A small image classifier, trained from scratch.
Model: 2.23M parameters, arch preact_resnet, activation relu, depths [2, 4, 2].
Rows from block 4 of a small image classifier, named by matrix and row number. Rows with one number belong to one channel. Each number is 128 + 32 x the weight over its row's rms, rounded and kept within 0 to 255. All counts start at 0. After the name is the row's rms in percent of the matrix's.
Before each channel's rows are labels from the 100 images, of 14976, where the channel reaches its highest value: "top examples" is what is common among them. Only what is clearly more common there than usual is listed. The data: dead-leaves pictures: piles of overlapping shapes.
# convs0: first 3x3 conv (model.blocks.4.convs.0.weight, 112x112x3x3, each kernel summed), inputs 0-111
# convs1: second 3x3 conv (model.blocks.4.convs.1.weight, 112x112x3x3, transposed, each kernel summed), outputs 0-111

top examples: vivid; star
convs0.110 085 [124 108 116 150 147  99  89  87 148  35 108 170 118 126 152 162 119  44 148 138 115 150 172  97 113 183  88 140 136 148 116  97 135 128  67  69 171 101  94 114 114  91 111 121 140 179 123  89 111 118 103 125 152 130 118 125  45 108 135 101  94 106 107 153 125  81  90 141 131 105  62 156 168 133  69 145 133 146 114 103  91 125  98 102  92 122 108 173 115  98 109 143  84  82 133 135 129 142 115 132 137 183 106 156 101 170  96 107 180 157 176 205]
convs1.110 111 [119 107 117 104 145 186 118 139 150 132 152 108  90 151 183 160 112 100 153 139 115 163 165 138 103 176  63  87 151 111 152 200 171 169 160 129 122  94  98 111 111 129 133  95 146 150 113 121 110 133 125 111 147  88  97 125 104 119 103  92 169 101  65 127 121 134 153  67 129 124 147  78 146 137 133 163 151 115 148 125 112 150 110  71 179 189 203  98 123 124 103 155 135   8 102 153 158 180 111  82 107 100 178 140 154 138  93 107  71 141 132 143]

top examples: flower; large pieces
convs0.62 116 [151 144 123  96 180  78  63 118 119  87  71 190 157 118 113 111 198 135 126 230 119 106 124 157 127 161 129 141 128 141 128  87 107 125 118 133  81 116 155  65 144 130 143  88 111 147 102  87 158 143 112 147 128 126 112 105 139 119  65 108 140 116 101 125  87  66 153  94 194 102 130 140 140 150 159 146 113  82 117 152 200 168 141 107 140 125 103  97  91 143 136  78 130 149 124 142  82 109 118 167  89  76  79 144 139  92  92  97 115 109 132 204]
convs1.62 101 [145 133  82 114 112 102 175 152 158 141 129  78  83 133 145 153  96  92  92 197 134  99 108 121 137 109 255 137 142 138 152 133 167 114 142 130  81 147 160 158 117 178 126 127  85 118 118 142 125  77 139 102 128 108 156  69 127 196  86  98 161 111  96 123 141 111 158  87 133 134 104 105 135 115 110 137  95 132 151 150  70 148 135 115 146  94  98 129  95 130 126 126 105 126  88 126 153  73 138 123  31  59 135 128  72 122  69 152  95 118 128 131]

top examples: flower
convs0.100 088 [129 130  99 157 154 149 135 112 103  66 159 102 110 139 148 100 142  57  89 159  80  67 141  93 107  84 126  79 104 114 125 164 128 144 130 180 150 130  76 128 116  62 152 152 107 154 110  66 121 119  92  50 101 145  99 104 118 164 169 121  65 149 151 136 143 114 131 116 122  97 152 142 133  97 140  89  77 113 115  61 137  66  94 137 115 114 135 155 158 130 118 134  84 135 154 110 163  85 101 130 185 178  72 109 111 174 168  80 157  75 114 146]
convs1.100 081 [111  89 175  65 141  96 130 171  83 142 124  82  89 169 138 185 114 114 127 115 121 122 166 119  95  89 113  87 149 120  95 212 163 143 121 186  57  99 172  95 157 106 101 114 118 137 153 162 117 136 161 112 134 136  60 140 102 139 108 171 125 129 136  87  80 131 158 162  86 135 149  80 107 126 144  71 133  87 133 146 141 160 166 123 140 119 170 121 135  95 182 127 137 161 102 170  95 141 112 115  58 117 180 132 204 113  94 164  99 151 140 170]

top examples: mixed sizes; gear
convs0.98 101 [ 84 139 129 126 153 120  70 118 107 120 151 144 136  85 142 213 133 112 127 132 172  93 105 128 100 134 150 148 125  82 152 162 129  85  78  53 142 145 139  87 174 141 156 126  93 112 119  91 110 136 151 132 109 127 102  92 107 136 164 124 117  72 138 108 162 133 139 178  98 188 110 133 196 152 147 101 142  82  66 122 132  83 145  62  76 123  78  96 129 147 107 138 152 148 133 113 175  84  75 166 205 152 150 130 141 116 104 147 167 150 128 209]
convs1.98 104 [140 105 180 133 161 106 129  60 131 112 133 108 136 116 184 161 147 126 184 113 108 125 132 130 165 139 141  76 102 156 155 131 148 155  28 112 141  95  85 138 142 123  97 158  80  50 180  93 150 125 120 155 155 138 111 155 107  86 121 138 135 155 194 131 111 133 154  89  57 168 137 148 185 129 160  89 121 105  40 144  96 161 118  97 128 137 126 164 132 120  44  82 103 142 136 114 140 114 157 169 107  83 115 167 133 126 146  95  98 100 149 146]

top examples: large pieces
convs0.75 101 [161 120 132 161 102 101 148 103  71 151  61 105 118  91 117 148  89 118 139 163 146 147 102 151  78  95 123  71 129 217  68 131 123  67 167  70  96 115 139  90  94 120 200 106 183 142 140 129 146 121  71 112 146 144 106  78 121 118  88 142 143 170 138 121 137 150 132 150  96 111 163 142 114 112 156 106 160 121 107 110 141 117 120 128 108 128 160 109 147 120 134 158 108 123  73 136 187 119 103 111 161 144 114 167 154 200 188  82 218 142 105 147]
convs1.75 106 [ 99 106 123 119 107 173 157 101 146 118 125 219 177 171 133  69 138 100  41  67  99 140 171 147 110 170 121  91 108  96  86 143 157 134 123 132 132  75 144  97 109 116 102  96 129 127 157 109 117 102 119  83 139 129 169  95 114  76 132 111 193  70  93 118 115 197  92 114  96 116 127 118 131 109 147 114 165 111 129  98 139 155 115  81  89 146 148  90  77 113 111 131 154 134  92 107 100 161  57 149  88 115 158 103 129 135  90 167  67 173 136 105]

top examples: mixed sizes
convs0.28 088 [ 76  99  95  78 135 111 160 108 145 159 153 116 149 145 112 144 134  52 107 135 112 127  70  91 115 104  61 167 168  41 159  99 109 133 106  74 171 158 130  90 101 120 141 128 147 125 125 107 199  97 104 137 161 123 118 105  84 135 116  87 100  86 141 116  66 110 120 154 126 107 157  91 135 116 194 137 144  60  76 117 179  84  79 119 117 119 168 132 103 142 112 117 184 117 102 105 143  90  80 139 132 103 138 123 149 167 141 133  70  69 147 121]
convs1.28 082 [107 221 142 140 136 142 129  97 166 128 162 111 197  80 169 125 113 223 131 136 165 163 131 145 103 132 145 164 136 184 157 144 144 166  70  85 174 120  86 116 102 143 117  81  97 112 113 126 123 110  95  84  86 129 102 109 143  97 158 142 137 180  85  98 122  97 134  98 185 158 125 153 169 119 118 136  74 103 158 148 138 106 149 119  97  85  86 113 145 167 185 111 134 128 104 116 105  74 109 114 167 160  70 120  69 161 122 157 177 117 114 147]

top examples: mixed sizes; textured
convs0.107 123 [ 84 179 165  98  98 124  74 165 133 102 124 162 120 114 167 157 159 115 125 112 129 166 111 160 132 156 117 146 111 152 228 144 129 100 134 178 132 107 128 133 143 121 149 123  81 140 120 124 110 221 183 163 141  57 134 174 113 134 162 144  87 138 189 161 153 146 135 139 119 118  93 190 163 182  98 133 145 156 132 104 135 165 209 104  69  96 117 141 133  77 116 118  74 141 128 114 154 165  89 121 124 151 139 129 105 147  58 117 129 172 138 164]
convs1.107 124 [123 111  78 152 161 104  41 111 130 142  82 141 139 129 130 118 159  87 109 133  67 141 152 158 172  96 120  96 118 163  87  70  67  96  79 143 138 107 117 134 109 164 149 135 142 149  86  68 151 110 102 176 110  53  79  97 110  85 110 111  96 105 115 120 111 124 133  69  88 137 159 129 133 169  93 144 125 136 147  63 167 147 101 115 132  81 206 139 126 111  50 119 112 103 159 108 130 104 130 117 151 180 139  95 149 123 107  67  96 116 145 160]

top examples: large pieces; star; cross
convs0.96 089 [ 97 155 137 167 166 142 166 111 107  49 131 154 115 134 114 189 132 122  95 164 122 176 196 132 128  78 130  97 128 130  22 103 134  40 120 135 147  66 120 122 123  84 116 139 125 143 154  90 101 147  37 173 128 121 120 109  81  98 147 103 153 147 170 122 146 128 152 112 135 126 155 121  89 102 121 166 119 157 118  71 121 133 107 149 126 106 136 108 100 108 103 117 126 112 163  96 167 149 145  67 133 122  90 218 115 156 106 150 125 175 151 125]
convs1.96 082 [ 81 142 159 128 156 204  90 113 159 145 151 122 158 110 161 121 126 137 199 169 107 150 134 102  64 128  44 120 117  99  80 170 105 144 103 136 150  80  73 100  97  83 141 125 115 136 117  76 130  87 117 112 170 129 156  96 159 122  70 140 138 142  88 137 146 177 104 100 127 108 128  78 183 131 147 180  73 109 177 158 174 103 113  62 162 141 126  86  88 143 133 145 151 107 101 167 133 162 103  73 134 117 195 120 149 129  92 139  97 131 139 127]

top examples: flower; mixed sizes; star
convs0.93 108 [150 131  98  95  85 136 139  87 170 152 171 105 117  85 146 150  79 116  97 106  88  95 128 118 133 110 149 115 122  82 167 202 137  99  79 197 134 213  93 153  82  96 170 100 190 105 159  79 175 116 124 136 145  80 121 105  74 127 133 113 140 132 158 118 135 112 125 161 146  77 121 130  71 136  80 181 164 182 155 151 151 110 127 110  66 115 142 129 121 171 103 176  89 104  61 104 123 133 115 141  69 147 156 102 139 138 147 113 116 111 105 103]
convs1.93 081 [104 158 120 119 135 165 145 205 105 167 166 100 122  88 128 133 170 121 165  73  95 190 105 107 125  68  50 167 124 131  90  96 125 124 129 113 128 132 136  76 114 108 152 118 169 121 160 143  99 105  98 182 144 131  78 137 151 132 114 124 105  79  79 201 154  94 122 161  73 130 145  94 116 127 147 116 148 203 172 112 161 129 126 146 147 146 185 100 129 128  75 134 136 116 104 121 180 178  81 118 164 117 180  91 134 155 124 204 120  97 126 113]

top examples: ellipse
convs0.89 165 [ 98 119 109 105 201  88  78 120 126 112 138 165  78 116 156 141 132 154 159 110 108 124 178 139 149 120 174 135 120  98 144 113 144  41 115  99 206 118 163 130 188 161  95 182 152 108  99 145 156 159 163 140 130 139 155 221 137 112  86 101 115  93 155 154  88 130 117  99  61  65  96 137 161 100 155  99 117 121 134 122 100 122  94 125 158  99 144 113  94 118 132  76  91 105 154 148 100 122 129  73 195 187 103 132 133 105  95 143 120 133 174 112]
convs1.89 155 [122 138 156 122 137  91 116  87 120 150 111 118 117 139  78 137 129 127 224 205 121 139  25  95 104 186 135 109 111 103 101  97  95 120  93 123 180  99  42  64  46 119 104 125 138 147 124  73 142 138  81 113 106 122 143  64 104 165 137 145 112 136 116 145 129 113 174 146 115 113 103 173 124 149  89 111 140 110 155 104 123 131 122 137 128 182 108 144 113 119 126 135 137  91 116 138 126 186 147 124  64  91 143 143 127 117 127 127  39 124 113 144]

top examples: mixed sizes
convs0.104 101 [122  92 132 127  89 172 127  68 180  99 159 115 166 151  88 155 151  99 116 128 120 110  66 130 127 101 165 111  82  56  54 137 146 116 111 191 166  93 122 102 105 139 129  80 142 146  89 106  33 159  83 158 155 103 115 128 120  82 102 121 124 138 113 143 167 140 126  98 134  92 117  82 141 135 117 125 123 121 128 167 131 109 137 135 115  82 117 128 118 171 123  68 139 100 183 143  93 104  93 129  68 175 121 167  80 152  92  81  58 121  80 129]
convs1.104 087 [ 63 159  90  69 136  84 105 152 182  88 161  85 117 182 128 114 159 127 131 104 107 164 181 128 124 107  77 148 137 144 126  66 126 158 169 156  51  86  94 125 144 125 109 117  70 146  87 177 135  63 119 142  96 139 139 132 169 122 108 114 115 109 127 122  89 137 170 124 107 153 120 104  84 133 109 108 111 119 196 163 129  85 116 165 126 109 101 129 106 134 130  83 151 209  86  91 125 141 187 133 105 128 100 144  97  63 111 140  93 142 141 189]

top examples: flower
convs0.23 100 [136 153 118 185 105 131  61 121 184 148 133 110 133  90 158 135 155 144 131 107 139 114  75 188 120 119 146  97  86 129 157 148 143 106  92 165 119 100  81 154  56  87 169 184  64 185 115  88 136 169 115 123 149 105 143 124 117 112 153 174  97 123 130 118 125  90 141 106 172  86 144 131  99 179  48 168 149  66 151 105 176  78 139 157  64 117  95 124 143  91 123 164  89 127 124 121 106  67  96 116  94 105 142  85 147 123 137 126 149 123  85  93]
convs1.23 093 [129 130  93 138  79 105 157 186  84 114 132  78 114  97 159 177 106 111  55 105 113  93 100 166 130  67 153 128  91  97 126 131 106 116 142 124 193 114 138 107 113 180 131  92 122 149 183 175 121 124 181 133  95 161 109  98 115  94  71 136 176  44 126 153 116 181  94 145  90 118 152 129 133 102 148  76  80 153 137 154 164 139 132 131 125 121 120  94  98 100 184 155 127  55 146 147 172 149 114  96 149 145 121 120 119  90 140 150 216 142 152 126]

top examples: large pieces; vivid
convs0.54 091 [ 73 142 138  80 100 135 151 136 140  68  80 131  95 148 104 107  66  70 135 146  74  67  98  54 130 111 104  97 163 153 131 123 108 162 166  76  80 106  57 117 124 148 107 133  96 133 140  90  83 141 179  97  89 114 110 101  63  68  88 143 114 124 110  90  92 130 138 163 136 145 114 105 143 124 104 104 130  63  92 118 112 143 118  59  88 162 150 120  94 133 145 139 118  51  96 150 130 147  92 137 123 106 147 118 144 109 139 106  88 126 187 136]
convs1.54 085 [158 130 151 220 146 141 117 118 179 110 109  74 122 164 130 100 152 168 121 141 114 150 162 128 115 111 123 138 120 148 103  98  99  93 186 124 137 159  93 150 167 162 179  75 166 136 187 151  77 175 109 170 132 132 135 127 158 145 111 104 112 127  44 163 132  91 108 142 113 126 122 152 120 152 137  77 120 132  93 136 102  74 137  94 128 163 131 136 129 161  71 140 138 189 137 106 150 129  96 185 169  63  90 121 227 124 101 148 124 112 147  72]